config.toml
arch = "resnet"
model = "self-supervised image encoder"
dataset = "patchworks of several textures"
train_examples = 72500
image_size = 32
crop_scale_min = 0.2
horizontal_flip = true
rotation_deg = 10
color_jitter = 0.6
method = "simclr"
norm = "batchnorm"
activation = "silu"
padding_mode = "reflect"
drop_path = 0.05
depths = [3, 6, 3]
kernel_size = 3
stem = "single"
avg_pool_shortcut = false
widths = [48, 96, 192]
projector_hidden = 512
projector_out = 256
projector_hidden_layers = 1
temperature = 0.2
init = "kaiming_normal"
residual_init = "none"
optimizer = "soap"
beta2 = 0.99
lr = 0.0037
beta1 = 0.95
shampoo_beta = 0.95
eps = 1e-08
precondition_frequency = 25
max_precond_dim = 512
merge_dims = false
one_sided = false
adamw_lr_other_params = 0.0011
grad_clip = 3.0
steps = 9500
batch_size = 256
epochs = 33.5
lr_schedule = "wsd"
decay_fraction = 0.3
final_lr_fraction = 0
warmup_steps = 470
weight_decay = 0.4
adamw_weight_decay_other_params = 0.05
Rows from block 7 of a small self-supervised image encoder, named by matrix and row number. Rows with one number belong to one channel. Each number is 500 + 25 x the weight over its row's rms, rounded and kept within 0 to 999. All counts start at 0. Numbers have three digits each.
After each channel's rows are labels from the 100 images, of 14848, where the channel reaches its highest value: "top examples" is what is common among them. Only what is clearly more common there than usual is listed. The data: patchworks of several textures.
# convs0: first 3x3 conv (model.blocks.7.convs.0.weight, 96x96x3x3, each kernel summed), inputs 48-95
# convs1: second 3x3 conv (model.blocks.7.convs.1.weight, 96x96x3x3, transposed, each kernel summed), outputs 48-95

convs0.70:497488487489525512495496526488495460499498477517491467473535437462497482502467506542485522476508480534504521494525476427527473503466504501487519
convs1.70:531516456513512528501499499494518547532479498496488507556492521458496550498501505495564502489510495489473493479491510521504555528512473482530483
top examples: white

convs0.18:484544494522504488471513480480465506494518497541501504462489516530479515529495541484544498520484480514465536493522494502520476503500527409508527
convs1.18:508482551466481462577475515523507482508507478498495499513523507496494466501504463481484467493535531493559467494486485532500496461505479434493505
top examples: labyrinth; black

convs0.8:517470440486510504488485530516533493498495468508485500530505500515461487503497503506514446457493529574435519482478502493493501534474498572500467
convs1.8:483503467485504498517483484500516489490508455474497501488505501519486515493498541493498439507490470416546493513432500530519469570510517554508502
top examples: rays; black; centre pattern: rays

convs0.37:540504569512487469543509518504478529481501494490500500498524537528530497496496464503469504504486514508480485501485490475503496465495458384520516
convs1.37:482518436512497528511502504487522488538517493502506500510510475465503493490503516513502491473494430498509518468502501512471474542482516590498550
top examples: wood; furry

convs0.33:503432501513463493517485484501509517503514482500501493475508512541511485508497543494483531499478514517494507513452511503502483504493481466488522
convs1.33:519520502509495482504522498497507490514467552498499489498491495460513541502534464500491462504514474495483503496531494492499497501489509486484471
top examples: diamond; checkered

convs0.14:532531530481438517515508505503497482496512483501490483470488512502517518476527513501505528534499525520463527509499525448510474509476488577526528
convs1.14:513525486489533493470525489534510469472495484487505495483511505506574472488512491502459495481500463502521477504479475484488479499511497482453435
top examples: rays; marbled

convs0.67:526497469582505576514514477454502505496468494541460508491508483541497505492495485484489510532501477487475484483504503452527479494474465500487492
convs1.67:502502482490509484472524504486496504472566469463525525474458485526543510517464465502521540516502505552529517514490500540477449516509526512479505
top examples: camouflage; spotted

convs0.71:520543559497486450546536481491494456501476521502503498515518486498537487484496491481508483529502494525478477475505485516505532502525512526496508
convs1.71:474463477508452485405479484509479518484540462485486479477456492480495510505476502505496506494474538484533487544496487505487458521491457468490490
top examples: triangles

convs0.17:494522497510475503476476520493526537517548517503479477509494501503518510530495479495478508508491530511516497520470496489504519539510439531502488
convs1.17:505472450488474469498507507503491462507422523503506507510521495511488530473491532507499457485491453477506473495527507504531488451502526469507529
top examples: bubbly; veined

convs0.15:523491477489525528489478489500499526488528492537480505494501487481447528487467501489521502462468528498459547536498508488542493506503524489464501
convs1.15:506411480484495482470526508493490493491525491478503490498504517544544466486523488503513508506473475516529475474534496515469481456491513479483521
top examples: black; spotted; bubbly; camouflage

convs0.24:525504501526495529519480517498552512481466511479511498444497511510502513500460472487439497500467535507496504498477519458455558452514476473524504
convs1.24:473525519498518453489530470493559483538521538488494498434463461540489494487503512475516518547503491525539494476526502476532548528508529525493519
top examples: black; cloudy

convs0.45:496475475448518491477483468480512501483515461499498454514464491499522465463508498521518524488547493488494476495496488494513489489516498490481484
convs1.45:473498491562477503513524519472498505554477491468491498503542508483513532464509480501541510486553515466450493466501498501514545494490500508505475
top examples: patches: five; plaid

convs0.78:517507514566536493481499503510505524474499501491498534479494540530500508504500512479500514567499535520532492491497449507498449484516490530489484
convs1.78:494490534472475529519488489483461478522482532466499500516519465496521510492492509519471522528481509509467496518494543454471519517479455456551534
top examples: patches: five; spiral

convs0.69:487499487500463474492494526494452509502513489468501471549503486486479477500493493520509518476474482519484524485505518518493543491524490486501493
convs1.69:484492499505515528501507591486513479512453532481510498442478491518489523513476487500466479489501482489525520522494535515506511490477474520489489
top examples: rays; cloudy

convs0.72:485472477535514529521489478499499518484510501489490513509489515521480524504473488498463523515473513471495540515491500498521509440488458508522443
convs1.72:484526498465494498437493525524517505490542521495493512499484500479496546542500489495482473507517517528547470525494485511488503514512482449486442
top examples: veined; speckled

convs0.82:507528553509541495501505467502464489483484496533513487487538435540528515496527504477538503463494545519497470498501491523496499532495491509495540
convs1.82:459497526501501486492487433502520521513551534488476504511456511448465496573504469506499449502503449488492516465504509474510498529486479495537488
top examples: cloudy

convs0.44:503494468448467506493519495463453487516489482484515466509486510500542504507521502480485519509487508475463545502470528483505509498509518522547522
convs1.44:497500502481512509501538504499511521513522468566583454476500498504501508498501471503479509479505512518508475506507492505590516486525496508499492
top examples: white

convs0.4:493482495550446466498470505481518542513516514494502495496501492481489519551470525495484498467496442470546445487468507501499501500496517487528480
convs1.4:491509521480533542511500521491482482453476484477489498498503508499455503545437470472493459504482489494535511465491494533543465520497522492513550
top examples: rings

convs0.94:538510510517544515480453477494519497517523499549477482490457540495499499500461500515515487469489501466490503460495482443531486525466565503541511
convs1.94:473494473502492508511496469504480499523540468494498521499498474501511525495527482509494500491541516515489501507506537502509507509495469502536543
top examples: black; rays

convs0.39:518534492503501496543514534489452555471493487514479499557522518523519480497490507473499521513476503500475564523511491488481502526480446496497510
convs1.39:458497531481520506506468498493496431496506506497509519477483468520467476506495531515502473511539515511465474464476468471487475514492504428479475
top examples: wood

convs0.66:518552493499500501538510522521505483470522485514511514487499514511530551509491500501489537480501495532444515491501516439534477527495515493494524
convs1.66:487466517454529480481495488513464530438504458492484511451515489506466499479469508473480496512478525478517507474487479516450471469488538513470473
top examples: black; camouflage

convs0.61:484490457535433483533506473488463529516485507502490498479504506554484485504503534504509509486484475498512472444476490494505487526504480519486498
convs1.61:504536507483454489490503510493537462486491493523494485530505489427511526498484451501495472491490520509497484543516500500506495473490465503488524
top examples: crosshatched; woven

convs0.95:488512523525479533492524517509526501462445522522505502491497511498542476495537517461465495516502486488454515488482543541501486489513481500463557
convs1.95:547528476524513521510507494495467525522476471495500496527513499429486525495495527532496505503500487538488500487494530490516527512496492473560483
top examples: black; patches: five

convs0.10:519528531514491525574531498497483476498498458458496497464501536490513497479500505519472504521484518546480519463476512497502465500481490446508533
convs1.10:594530522494497494480501480494508497487488503510485502523532476476533524490504486488493499499502519436488516433455507503499504560496464437474442
top examples: furry; patches: five; wood

convs0.81:480490504488534505523504513506510539499498458502487488518381539490486484507492515489487505506486480490501477511488498513499508479502518492497523
convs1.81:500505502506493512502467495490513483513528503507505504466363448508476536530492485496490464472484456507497503448546506505496486495506513490504493
top examples: crosshatched

convs0.6:509538489477535493493513456481529517470509436489505491477471485504526510481481491506507474469487502512477486458538479557493503524502494512536476
convs1.6:465452502510476512482491503494584466546484547510488503512483519500474456522513499517464524494542535519484501561472516477490540473524481481487521
top examples: rings; triangles

convs0.2:511500533516503506466486516519520537502534491485502534497506534502473445483510500508478494457512523474467531544509501475491492472504518516503537
convs1.2:516557508463504477481461481498506461492474481476496496482505488475497499539500475495486475511459493509522494580527507536499477451484467543503480
top examples: cloudy; black

convs0.56:514495538523505483492521524506510504493503494534499490499479551499475475467535504486481520452500527512481509522501515475515466518503491442502526
convs1.56:519469510468483492479500500518455502460469500505483505504509487498482466505495482508515459514493502501523508617488468512494479481524489449481482
top examples: cloudy; white

convs0.58:537456475506534463517474470500494487512419520486488522524515499501468526520499491505515513488477532535514522495500495515516525527504473578522492
convs1.58:506443516485472476457509463497490518478451524519494477487509476496520471513521517486496519511532523426519473472484494513474505544500465523498517
top examples: rays; centre pattern: rays; crosshatched

convs0.74:518515504491527466523530552507484491443495474518518493446497472508547495491504495462494483498486519497481546509516476454475448493517554504520512
convs1.74:502497523493499498531520530486499483487460484484505493495501518519450468488497550472525470497464452484511470456486506477504463449522450524476504
top examples: plaid; centre pattern: plaid

convs0.0:546537476489464475479496489509501518503477545463490502497487514458529500484499580492487487493529499537519480519546486513471500529504508538526536
convs1.0:444468486518486472512495496502485467491521501513496495483492472556491478495510433498502505507514462484499486480442497484499485465511487464493443
top examples: rays; centre pattern: rays; plaid

convs0.47:468548475486467489456522474478516491488511495496503441526473479483470487504490502485500532487502516503501496487529511535507468540467540544539472
convs1.47:481502501453517505504503502525523441529456480484513514506454504521512461533506502520506507517491454452500486538520480500492482498515468592492499
top examples: rays; centre pattern: rays

convs0.29:525497514466484498567525497501492484482525473474498430498509464490475499491458507479526522517534550520525469467509559490499496494504483511469506
convs1.29:519481485485487493492482449494494506455494483457503503448484489519524536519541478513465507525461495507492506510475516474456460492493529514521484
top examples: black

convs0.22:569523538526496486471477519499461486475485484482502492517507490514471487504485482504521515449512506534535514474493513471481416484481484526495556
convs1.22:458484487522499520496474486486509533524509501488504496535507473491501509507509508504482535492527460498429522496507506483519557531497491449536519
top examples: rings; spiral

convs0.53:496484529493544532481483515494507524478495477530492504490515488469501478503469521512517467493523511516480524507505490489408485485478487533522503
convs1.53:501556499488515518500497463512513497502518445481498502507508517492498523512518554503510475498479504492502494497496505528509498519501538509492524
top examples: black; grid